Weights of a small self-supervised image encoder.
Model: 5.08M parameters, norm rmsnorm.
Training: soap at rate 0.00085, batches of 128.
Rows from block 3 of a small self-supervised image encoder, named by matrix and row number. Rows with one number belong to one neuron. Each number is 500 + 50 x the weight over its row's rms, rounded and kept within 0 to 999. All counts start at 0. Numbers have three digits each. After the name is the row's rms in percent of the matrix's.
After each neuron's rows are labels from the 100 images, of 14976, where the neuron reaches its highest value: "responds to" is what is common among them; "peak on" is the class under the peak. Only what is clearly more common there than usual is listed. The data: drawn human figures in many poses. In brackets: how many of the 100, against the usual share in percent.
# fc1: MLP up (model.blocks.3.mlp.fc1.weight, 1024x256), inputs 0-63
# fc2: MLP down (model.blocks.3.mlp.fc2.weight, 256x1024, transposed), outputs 0-63

fc1.574 106:456548583446506560539672505417466515552436494457543419501489546500471610587526489483474517535510565534496466492537467597545557469465568507464457550534533456498488542468518515471477435495522432
fc2.574 133:572534540478486545459439480509433472576538461495503463496551550559519496565531505465564394503499505470433515400614460576538540468461492455452513549511576591412500499579475478480516457497477532
responds to: hands on hips (60 vs 6); black trousers (38 vs 8.6)
peak on: leg (46 vs 1.7)

fc1.267 106:540503445392512559497499516421456401480504480523485505422486571615553536458492568500500491502510437524468476602457482499517510510457488539538568507451504453449559488524487532569558522545423484
fc2.267 108:582508456490541563529559467540436538516482446481421513598571536549564451530602504558505526442523456464437445514571461461478441571521547531534511504483564457458493435501544560485427496505544514
responds to: black trousers (25 vs 8.6)
peak on: head (47 vs 0.9)

fc1.523 109:501382409500484531473488575496489452485542470595494546487526493423440591422531429488420452484453628501466499545446566525442561405457494508452450423581485498451483614603446480385412480538477517
fc2.523 112:524456548431434439429437543538444523473497609447482517533503458464499463540539581491557497602513560518579491508521541495569510460496404526455507497417518545498531458504532436414551534500550465
responds to: star jump (62 vs 6.2); white top (28 vs 8.6)
peak on: leg (26 vs 1.7)

fc1.123 107:492547507490547504494595517519554551443546413403529518518560579447498440489480366530495479594392515399524504467566553408532429443460597462454424417543576506483559473439507499534416515408437471
fc2.123 100:528525523479555533472475484477515521511529399481494426512522481507531520523496528538466528499469536520477541602512501486613426534493381502492473552559498498477517458483476559425483509513630511
responds to: teal trousers (37 vs 8.6); teal top (31 vs 8.5)
peak on: torso (38 vs 1.7)

fc1.562 091:446475536387464572539525514503564475487479466510463506537497503424456517521465461552547543511472537573471513557521482488535462473485565459431480564510558565430620496458436434525588562547546565
fc2.562 105:446462416476436488471446463442439540556537557492527546439455511558464581474587507486444523475486468596418481469523543524527576523535482474536425552504453477506458517442504453543530501582539471
responds to: yellow top (39 vs 8.7); yellow trousers (26 vs 8.5)
peak on: torso (52 vs 1.7)

fc1.324 102:427484511486506560562475499415540552473558486496502480663543489538470455547488483486583522590603516547482434461520452541553422539497535582491506463479418405505527496454519441490519485542529586
fc2.324 110:448531539544409520528517484563527504486545453460571461577488507482426499519500537507512442473463489602439492471472498541557505554454513545574488481500500501343492499536509485542607561634611500
responds to: pink trousers (47 vs 8.1); white trousers (33 vs 8.2)
peak on: leg (33 vs 1.7)

fc1.216 103:472485518455447465485512469462544449432503485583492493466504472555503492486510597503388434453551497541452533528485491541528510541447435543501537480483436635543495523558566591545508496482425473
fc2.216 101:531512540544605567548516473511502403458508507512455501511521436511515449523420480479573467448514477471430443536538513507466429533551461470439481512540545522396555593471366482542411479441555506
responds to: stocky (65 vs 31.6); lying (32 vs 6.3); top: black (25 vs 8.1)
peak on: leg (38 vs 1.7); torso (26 vs 1.7)

fc1.207 101:443478461475463562493415535511558406451553577492485473554613441435530494432544539429548476579497493457578523487573573619488488500503570485459524524565579443481472563515367553466533502612511492
fc2.207 096:451558515460456550574529491508447566582477546494561488434564605447519465514399553536502395467454507538521610554433562467623406505617510548593468526587488538499439492537489432623539504456431582
responds to: purple top (38 vs 8.1); purple trousers (32 vs 8.4)
peak on: torso (40 vs 1.7); leg (38 vs 1.7)

fc1.135 110:549579474487520417482505441560532569572538458482389553452553425475504470539469515501475461533476521518488512578476539564526504526546528508501542540528511537530527488461455524526517548498471459
fc2.135 107:529482519565564510513506524478511446472471472559559520480544554574427504476558421469591529508452431546467511503457485544466486630542460511453507580488520496495557584458424440533464575424539544
responds to: black top (66 vs 8.1)
peak on: head (67 vs 0.9)

fc1.276 123:462526529527516626520470521521434478478492591439429455504536467505460494523564485510518501528471476465360602580392547544538478443557514530545589534556559360575540524434487563476477541437522510
fc2.276 131:443528516474553498507529439480426496544476499470507521487569472461488434500443455405458585509487441550369549545454477555561467501528468460525532548385605502523524488431499527542492587430490501
responds to: black top (26 vs 8.1); brown top (26 vs 8.4)
peak on: head (63 vs 0.9)

fc1.615 099:562474516523522492516455497484590454470500553447487407541487480482486565510525545470511503513493453500528445412473488504499488533497424623492552406447502557552557480491558569523574456519552518
fc2.615 101:434530482518494519565397535465561502510526562556517474516508513458431486554598456453430553535473495562517528469428529466447524485485494544511495474516543469426458382485532475527496425478539460
responds to: white trousers (45 vs 8.2)
peak on: torso (36 vs 1.7)

fc1.325 102:556460503586590407481543482535514537495488515518482490453509547525443485480546525587510542502466543481559538475529501474557495555366518398535462551484565472571577480438518499514432575462534488
fc2.325 101:366592529532540537608531461495492498526467464484554416438485460515463485508492512515538516444451421500499437577495555362596499543509498558460448567603521561458441555511469549459568486521431448
responds to: blue trousers (53 vs 8.4); blue top (29 vs 8)
peak on: leg (26 vs 1.7)

fc1.166 105:501520619438500521573482472601508480477478426539388558558414544562444506502504461539424550557585562490519458422523568501477562528430505448530542556498523500507512483489540486521463454550405575
fc2.166 102:462520514540596535576540441463551493524469545476586519469534435461474552541446477445564507537475591526450566594479554510479491477469523499526561530495440512465411402452470541510529478562571449
responds to: white top (45 vs 8.6)
peak on: torso (50 vs 1.7)

fc1.580 096:470435450447558501493551511492499523455543471608533497558556471543477540510493524470525541588502494611472463542497468447534445520363380480426573428549488508526552446444572554510520466485517508
fc2.580 099:386523496532482471556434458440505534501537472514560518495520457463484493496483440515527525501515546449498572479529499446525512580540565460564431497463499539427452503460458430544474476546537522
responds to: blue trousers (41 vs 8.4); blue top (31 vs 8)
peak on: torso (44 vs 1.7); leg (26 vs 1.7)

fc1.354 092:502591454564415553529439524547421543371520371531493389455508527492467532510519514517497490506480522398532485524490524464487523496535563560490457490509576477381408542516469467515516447516547535
fc2.354 098:511442552524460487451448462463514466496528515529483469514471472497523495459500469501530487451528531511450541482479510424542499549512558485520569512415572551460421602416530465462543449422467510
responds to: black trousers (40 vs 8.6); black top (29 vs 8.1)
peak on: leg (26 vs 1.7)

fc1.262 103:444508469525516487498570518406439557538561499493548497511477518546494487526447477462561484473489559556477496548514484485506471580447425479480529533504503571519555495537577498491522489557396556
fc2.262 097:487493481551470511464419499504535419434542438538542421520446484528510524508482512528558468459462494480552542518588473525514497442543470480504484471550499470361530490500410436604553439496564602
responds to: lying (29 vs 6.3); splits (25 vs 6.2)
peak on: leg (25 vs 1.7)

fc1.593 107:476566532550494527443465549503544479522488494485460330530515514506490521482487507490493532507511508408573508435438558566487507453556519493484520438498596592584397534468488500425571505577401554
fc2.593 108:532513490530476465495442535440596420395434548519495510448447412535526466426440501580494410596487567593560462480478559497447514493572483506489484477561620483564452548424526491486522513479526413
responds to: brown top (35 vs 8.4)
peak on: head (54 vs 0.9)

fc1.457 105:529534446515397456595432534499571431504524377496500558504485539490569510603472398525602443413536544485502411500623466439437474488457391495540443507503510586386539569459492471481553427531513574
fc2.457 132:532556532502486479523585439493506547473480532498529481528590415524459502546625561497510576492443436371471485548419417520411539540561552562550483506501481515558471461516507471517538592434447525
responds to: yellow top (40 vs 8.7); yellow trousers (32 vs 8.5)
peak on: torso (36 vs 1.7)

fc1.56 102:474509445495530444397455523492468525491354467472550527491445564549559519527427472488635495536528530534468595547507418436465486529492448403460499465438488476592590469434607445519505494567561549
fc2.56 096:477591495544454503545557436548499560550523502449493538531494497418464493474388509498607489424561424513486539409639466516528412470561474453573488477605476593438557466501395453582470454525506545
responds to: splits (50 vs 6.2); pink trousers (43 vs 8.1)
peak on: leg (25 vs 1.7)

fc1.522 098:527512542470456556629504544481484481481545672463445472533443566400443551510530501416476438503471544465534486492489537559545424442579551577466474510549480562363545547513535540551452519565511505
fc2.522 105:396553501483553567576559497463487417464458503540553457465553537532534413569523584496502453509500456548491548539475438445439367632542504530510437407544534507462533362483462603525541567464529531
responds to: green top (66 vs 8.1); green trousers (25 vs 8.4)
peak on: torso (51 vs 1.7)

fc1.364 109:507499455495582598479527429520553504517467449454462525460650402534436522559479428468471532530493492539489542548413509469555491584464540469535549568483539454577453557557476464536626484467495450
fc2.364 125:469549517458415506554520496470550600493561592511483519615495536374405514437477378519501531496558592552573420534401525455509534485591511514565563490468503439458469464443487537514526568444476522
responds to: black top (86 vs 8.1)
peak on: torso (66 vs 1.7)

fc1.194 098:435381384496522536501575445445485558481526502535439404497518555439462543448528514527458421559435502583547494496442399597521497556572533520412504474484447523462419497452467457481448479514504464
fc2.194 110:523440505491475481393408519532467561473406430396504476453511513481520435538447513501522463518427579527514518585531459485513530498514497518497510567513533534560478533410521514485530497455547514
responds to: stocky (69 vs 31.6); brown trousers (31 vs 8.2); top: white (30 vs 8.6)
peak on: leg (36 vs 1.7)

fc1.281 102:525440542493577546574529528494529616552484492416609508405477520538442547550532498468434497451467565522510403477574392502505594520409416522568507475471478548485437500556565490452467587524469471
fc2.281 107:527509440541454543438473482546476542586477511533532467499506470516459422614422523441592467509529523452526547433562466520451442489541481483466575518480522525509487498481455423487508448469477503
responds to: blue trousers (34 vs 8.4)
peak on: leg (36 vs 1.7)

fc1.357 110:494547461444489527591526443474462451456485474509472528548513548551509483536576485500519490563454399433507466440428484489515399545551434466496482503508451448477580457449549487525461459482531567
fc2.357 126:519495441554486519493515477421496481505448484491486457502511478590468494483499412581502460508636489481422575415533481584533440487490492546536501576444574460465571506553477545469464560545457517
responds to: lying (31 vs 6.3); bowing (29 vs 6.2)
peak on: torso (39 vs 1.7)

fc1.165 092:501466533509553550437523539443508443470492463466551458470543549430515517470564484422432509471418482470498416593544517454542548462569452459487599500461514530388517546552544436494505507574557517
fc2.165 104:519536538581495471427470433468524580494435514528579503509527452587620402546476470406537531524427562492430500433529414525533535490508478554517545477497523538477498561422548512380508485514452528
responds to: brown trousers (39 vs 8.2); white top (31 vs 8.6)
peak on: leg (41 vs 1.7)

fc1.635 106:449486486439480496498525559529573493504479495545495520488510511497502450449506375494442401500521496549426548539460538418522440491472558473498595611490504497421521525559409441439596478558540546
fc2.635 089:457463495500471489507478449355584445591462537494509554537480504575557539509579504539483542539494523450436431622472471544454476545508530507484420442472542519504492393441439497514441578442476526
responds to: yellow top (32 vs 8.7); green top (25 vs 8.1)
peak on: torso (51 vs 1.7)

fc1.697 090:510447439577534491550455464556426504520523532524462564426437496471547537503460466542506509413491549389535542471412476491582564541566583525583504500502469480419543435485559383459523506444616477
fc2.697 104:460572525471402490522535518512477498478452439580540475432436434475482496526418533514452598504535579532439564567522441562593529470587510457508546484525518477534448507603488551543448542574472527
responds to: lying (28 vs 6.3)
peak on: torso (36 vs 1.7)

fc1.367 105:507511488548409547524432561446535462478506477449490566525521483435506525428552531482583510497512480444556502481526499473549508461548598524480529474511556587469472451529528533602549456537496530
fc2.367 114:440557407533491555500571499490425403526476531455471459463542525528614409544491462536461410510527540468568539504464509410364452471555406487509522463481534543476424586598606550530523548507456413
responds to: black top (46 vs 8.1); splits (27 vs 6.2)
peak on: torso (43 vs 1.7)

fc1.764 098:504420444510474486506461568422469463471591500521458426480529518469427516382540525449547447462467517485484576531490481470497463416493513540469512383590525541455464597602523503435468464551512602
fc2.764 096:447474515485481517512425491468517501435587613486466436472486542475421563565522516573564577556544519496550514501453557512446472465474457407452537484467503529518427509509424410493560462558474424
responds to: star jump (28 vs 6.2); pink top (26 vs 8.6)
peak on: torso (44 vs 1.7)

fc1.277 106:479524545504377561496575462503463500508469584557543539511533501511530484472537395462465514459559525491446498559507453510563482410496465490526505611460542487467518496431494462506530457465472575
fc2.277 095:353505511427531579473548447464500436555495533515536476511557466556596577430482512517587494414448525605544509577449522482569449535538441496485569523501458518457490482453467494460585586529459509
responds to: teal trousers (25 vs 8.6)
peak on: torso (51 vs 1.7); leg (28 vs 1.7)

fc1.11 091:498597483533487492536537547381422524515471486592467492501516462575416448461564482503625515525429489453570515441412529518438567466476511507468460543454465531514445512470520432441514463455453533
fc2.11 083:437422572565494536516479474488519484626511528454505533385523503558558552504527491514532423514520481583506561481434523563399521450572507421481507505548492517602499562438496568448487435497458472
responds to: black trousers (34 vs 8.6); black top (29 vs 8.1)
peak on: leg (25 vs 1.7)

fc1.463 102:540494529537515491492471507489579509479377452536616456518448478506513523472534540538489487506522507473494494523498419452497497510555535525480433428540445538480512495450533540549522491493527542
fc2.463 102:481461515540566553593492402513427520522455505592403522474426524573458473506484508466530443440498555437528507484569413489515506533471518549515444533542461596413542389473511420521487561553550463
responds to: splits (30 vs 6.2); kicking (25 vs 6.4)
peak on: leg (30 vs 1.7)

fc1.432 105:493498524513598431439460511412516402463525520525557342513610502449474531504514440472408489476443494431485469484495569465577521494547584500428497436475605429508504603469399482498553553480440490
fc2.432 109:468459416563479527450477548532544467479456594465440465506509529500465487437518582423637487543464581511489545483534553577507531504511479438452609499517557425454379530444439498481510553484478477
responds to: black trousers (29 vs 8.6)
peak on: torso (32 vs 1.7); head (25 vs 0.9)

fc1.54 099:437504529427499472377502499582529479493490420372494528530545476556517504609479466510522526567560547485482490521503460487485470495469574481397498511474542577471506474545525338538514442430626411
fc2.54 103:418506512418514540531536423559469491531462507423582444467513513483409518430604529459463520614415566520398523573520533572442551507516537457520502550484459393524490566503553507432451446574512503
responds to: white trousers (68 vs 8.2)
peak on: leg (52 vs 1.7)

fc1.193 100:521555473520419519531530524450489515518584505405626443534625449456482557463505561443511534514559536378532512508492537514481446461447443455588516603457506438515441488556444563624475524534438544
fc2.193 120:457528514390442549559589522547546552450474575422523548503444530504435491462554517506453497555640492519535428490578491503457591521499567429522515526523508568545434500539560520480525596481470517
responds to: black top (52 vs 8.1)
peak on: torso (40 vs 1.7)

fc1.454 105:510489537470536450558442522532472495471528486494502475550519424435493498448559589407554515540483520373452543545540548608476516530519506503516442577460500525505533632500468466540453511503501551
fc2.454 093:481477512502481544487475444561563553540481536571561465393575520455478460487451396511472477494498460476432552518542489494456436540557522528528494460447455466436534539481415477459502522508536506
responds to: white trousers (48 vs 8.2)
peak on: leg (40 vs 1.7)

fc1.9 096:441519561476433537526476465515563452491479441479488522459573543455503577595489413578567542488490509517521431503402478482591509483463426509528481471436437497483510468414495350556459419474471458
fc2.9 103:555334514464397551582513447498484517521499493580584460440469531533502463455457526446472449570477558565396423465510561514527495487556532546492479570514555489542529530442524561448497493569484506
responds to: black trousers (52 vs 8.6); black top (28 vs 8.1)
peak on: leg (31 vs 1.7)

fc1.215 097:479427501474533506375523394524510419549492542458537409618514454439539494505494506485473540459495459566573511571472426507555528560579495485547497557495615474444558503434528470533460515408498487
fc2.215 094:595511446510513526508505494468519527560560503518565515430523416495496424523461481501548472517590500546495537390518433587547474515511524485495525495486513547483507404545505489398544509497451491
responds to: black trousers (45 vs 8.6)
peak on: leg (25 vs 1.7)

fc1.338 105:474522502414503551446460521461545406455458579536506539486495556508518539385533560550530510462527456501590572448537469512521495534562556592479431478496452557565464492477496414478631476481511517
fc2.338 105:479550457563447445488408466505503475615562509439506471537535570492534486543526588559526502456591550332405507517496585461421549478444478386495546519562526561361415472489488567570445521478434515
responds to: hands on hips (25 vs 6)
peak on: torso (33 vs 1.7)

fc1.743 101:389615526470495545498561511462402513464438542440384489425543439471522594439454551484441565540474474547516532478529479459508476604491590433497526513531468522466530527528503504522482576530410498
fc2.743 104:504461519561489505512579464565562468494498396476494440563513585566540454450541468503497567419399483506521521512489449535505440522475509493525497394465547489478508451545545565487477580485529450
responds to: lying (51 vs 6.3)
peak on: head (47 vs 0.9)

fc1.694 117:521557446438500411476515577510524498576472526530532468490511476492485490521537510492500412545480597500467519423464519485474550518364464516618519425501628548529481528464514551526504523505497434
fc2.694 123:569520573570570482446386526489436478431444410512465363480466529471476498453614544520520482487506588543450571505434519571548498547478529438488509458415587468513415482633414474497449545537497520
responds to: star jump (51 vs 6.2)
peak on: leg (30 vs 1.7)

fc1.191 105:511473525452495493526528485460435407431607389527517511529390513441493484480531416517586473514468535449478464446486512501484518428512592481402481488525471511481540600587608511505430528481531479
fc2.191 098:477561405514535503492453492494537547468484543468491505523510526542574463540541506483513480545491516464454562485427547434580498646559448512489464477586533484460554419440519461464406500583587508
responds to: green top (25 vs 8.1)
peak on: torso (32 vs 1.7)

fc1.409 100:571486453556548508494434542498500462425614501549452455494513508458497518476490549555573430481482516420614516600431432459513527492581515577447464490519455531467524547511598536603543439584506592
fc2.409 101:474496497482543536527574420458492457480382564546502391479397520527523501508566466564515493500476497447480511530464464476512467551489534501474497542452504498476432530424482480474538573466510496
responds to: arms out (28 vs 6.4); kicking (26 vs 6.4)
peak on: torso (32 vs 1.7)

fc1.278 101:469487500446505575611607530461517454520475469548487516430462551492507502522452491499533369465515460621531419493437521522527518483407446459525533521511566523500524520502505456568480456489462539
fc2.278 111:591459394510551443544478605491526477605542495560474501482511587540487540567447480461462451521545440538540466556500393536514476552548525440551467578461530535437488400525458439483491465488485463
responds to: yellow top (53 vs 8.7); yellow trousers (45 vs 8.5)
peak on: torso (39 vs 1.7)

fc1.269 087:495496408568555522519458510523505507454581396535488553463529517518533527542432530573458302473551563534485459417473454555551446539491538539380493530583538507545500531580442474551483552533432493
fc2.269 113:415557533425469539506502520455486571460576370341526550547525529412523416507469556436486478521501525546495548524425470461515409512549489464508493483423456505504596602471575565474531469399506470
responds to: star jump (25 vs 6.2)
peak on: torso (26 vs 1.7)

fc1.450 108:411527437474537459537518513459513523464466489553536507501505506437491454430598469600405481533466484485532407435540505588583539527474571580495471425485513462490494503539463529504506480493530475
fc2.450 104:533529487522502517449441531529503500531517499602560440457517523546543542622403482536485493538532500538515517599482491511482562557572458507464527404563484557520547515480547530526550453523503382
responds to: star jump (29 vs 6.2); brown trousers (25 vs 8.2)
peak on: leg (46 vs 1.7)

fc1.293 105:527450628508444474523517446578528541441508518484479522492501526535444587508474436488491471510545455484463488361572519464513485459559538474489534538458491553521521491570458474474482548474553538
fc2.293 105:498456471487546483416486506411415507520500516565501426527479455497527559536464548403446618477474558530498524509516489456587549592530441484512489553487428534355488518460513524424470460457556517
responds to: white trousers (30 vs 8.2); white top (30 vs 8.6)
peak on: leg (40 vs 1.7); torso (38 vs 1.7)

fc1.173 101:358461554553513504556585451410576541560489524480454523463505465472478568489531471409548527550524508583495589555497506487533545437446574551489515516467535509534489581459520544563442499450412509
fc2.173 107:550502479507504533418413476617471558528488492492488484552512534520514571531512522545507435540585478433535564502570488527488475616557576397552537491480523522455506438520489610483514459472487488
responds to: star jump (29 vs 6.2); black top (26 vs 8.1)
peak on: head (25 vs 0.9)

fc1.559 102:494506548529525470443509519378582446484472491454581406425451549571557476435565455522540497528427545512530517449562480570490498474503438430493464501498429446521529475556624529577541486548422565
fc2.559 094:479519411549470541429499501506431506434579651524515467542477406428485483578459506547416484495534566482527475587508553523396600516548440462483569486453461397500517527499502551482523529476539474
responds to: white top (67 vs 8.6)
peak on: torso (39 vs 1.7)

fc1.718 104:474487448499533522405489482405456446473543500480517518545536507450518539516464498413492479591417498507447552566396525576501578498609485497458542453501528474550509571516500469479474473541380443
fc2.718 097:478461480590483537525482550549554498442418501534438496519592508565417495499517570494649455541468505478546477495568499503536542511446488467458578482416455445447469493551457465492547512542533455
responds to: black top (53 vs 8.1)
peak on: head (44 vs 0.9)

fc1.234 097:429540485476545458457461549656495538497465498506571385508483582476536542562582509468439516520368514552472442665622557453566532492565513537501586535498447405477502477446466450542434384523469505
fc2.234 095:573477497455607519470436456484538510488493510547579530444458569494530472602462496560581444592557463369492559456570480494550449499516500517445417460467468535548447481432577506563456499497521466
responds to: purple trousers (40 vs 8.4)
peak on: leg (39 vs 1.7)

fc1.540 105:545474455570551459446513465412497556446484524495501473470481489522478482587508489549522446551447516522578563492517515573452480477605438558474518546449597554464479558470427393514562548454514516
fc2.540 108:552478529407562468444483508488522517433599469564513494467460552475491476430491530460496507531394405506460453493505485507568580522513515553491444477542544519403553446576484441500536505470534438
responds to: white trousers (40 vs 8.2); white top (25 vs 8.6)
peak on: leg (38 vs 1.7)

fc1.315 109:424436602515475553535538480479488548531493488525439524564563494525544511474553441546548501540526435424414479515515551518504536421569522531490502480473527507450658496407414464409471519516490541
fc2.315 112:453527494508503557484421490452450499524583409462532493448504492522451520480520540494412542458466495551419491553446437559394547503515536464447443482445480536463591384405517477513533598578575488
responds to: white top (37 vs 8.6)
peak on: torso (36 vs 1.7)

fc1.43 099:564409439502521461532546504454521503451475475501554482540466509521536532481451485461444492548550502555418589481451547468543577506452490468537557565558477468559565576468530478507434478467442481
fc2.43 102:451495482504524544446488447482486470477483528487518467511477430518446623543498452444562493525457521536476545504517568504434536470565473359477506478466521496485510465520482568538589501512547577
responds to: white top (42 vs 8.6); pink top (33 vs 8.6)
peak on: torso (31 vs 1.7)

fc1.618 106:409392537443561537532508452574539506488441450539473577507472536475540479592430407548591590545452556529517499572484450462518487451483489494421461527498515574436566484488464430550544479498487492
fc2.618 110:446519483450567508537500539478489455499530508503485466550525495459405476545497548518429516496459494542459479490512550476528617502632484467452432547622466498448481425425486450480488476516501523
responds to: pink trousers (54 vs 8.1); pink top (43 vs 8.6)
peak on: torso (32 vs 1.7); leg (27 vs 1.7)

fc1.223 093:592495489473521443477486505548494581507524463459546594452450503506455482447471458523570463498477562385517526449561546459506516509555460589485509534489533527449467442490471465492539462543447481
fc2.223 093:427535535377501451485488438454484551511501488511549436481495559473500453531455540525465533429577482458438508496513441497501549544467505456496597450565596473520437531531464485491523557500477437
responds to: green trousers (25 vs 8.4)
peak on: leg (29 vs 1.7)

fc1.251 111:491407469510650532449489454552524423488534495540468451518478379563517594486459450480476515502549421580469481525447517473576436339518504543453545489451569457450457557503405527443443490449521516
fc2.251 122:495509542501474567454392559443536462531558527489527535471489445495421492456551546533472604533472503607509482485448502487472502508506453555506446566499502546523428449511596621523435467455526417
responds to: brown top (27 vs 8.4)
peak on: head (52 vs 0.9)

fc1.528 099:506487512574500581576518481580481573498465486541519486445550538441523477429574442446401516474520546424573485471463454490523484517528534506467574450487502518405442613494555458482504565525501498
fc2.528 096:463462465512492582553557465493536569543456554486492436618481518478557532543513531487530539556475586518441490546449482593404516513474482547512486496487552475625467460529450569448564492517544521
responds to: star jump (39 vs 6.2); walking (34 vs 6.5)
peak on: leg (52 vs 1.7)

fc1.245 114:454608509590510583563517478464558470521515586488415531481391558560390523630443510505522408544510490476482454480477544502599462476428533491476466515570519565492563477467510570574443522433451520
fc2.245 119:525571513537495515521456535449490478420571569576483508462545530511510492599482484499543467580529436504473554460547515489488410566492463474457474441489542495446514393519495532444513528473442424
responds to: green trousers (63 vs 8.4); green top (41 vs 8.1)
peak on: leg (40 vs 1.7)

fc1.382 104:500518426507476508525459559483478466519515495484463593480512483507606483490423500522505415428519527459512492555437542546525453516545570492535495527634456620509486540588538548527614599630472512
fc2.382 105:424616456445518569510556395519554528541504442402472565475580484503504454400551559528558500521525517479466538513487542417512458474503467537519535454475550490545505516574494479492533530482421531
responds to: green top (30 vs 8.1); running (29 vs 6.6)
peak on: torso (63 vs 1.7)

fc1.412 099:503524400544527519491457546543602480481624608534562449521509422491484538585530465484451423505471540406451486497457477555521547470591513406481535435533458482410524499526501556490427474486573498
fc2.412 105:525508496491503480517503433470466514424422530515546501508477519504555463462480583397527452439531479513595448520473532511532506471565579567436497435522511514452516381423462444540571541582551562
responds to: lying (29 vs 6.3); trousers: grey (28 vs 7.8)
peak on: leg (38 vs 1.7)

fc1.686 104:558515578531516545544469513479550539493484619491470457537470497475504490478511607470449509411476516454534486560536512528560430429508564504394484519598544549430445517511563575563448444597393502
fc2.686 090:480564421521493468507580540470540480407506560427524534485542563563608516583449447530525411515588570555540540464478554407553529488566478480568491502539493598390577451448417412524480464506573526
responds to: black top (29 vs 8.1)
peak on: torso (35 vs 1.7)

fc1.465 098:536499498465453522487464512526571502564497527425495488483524490374506492496506493511518570403535492462472437466549494411526441512574538559532538477472441507481514567559587478449447496439619506
fc2.465 097:485505484550421418483493413489505487441557460505434531564520506466482555462502521501514547566616560532501510497540416499434500513540520433494468487373512547511481487499521463500621522552509542
responds to: white top (52 vs 8.6)
peak on: torso (34 vs 1.7)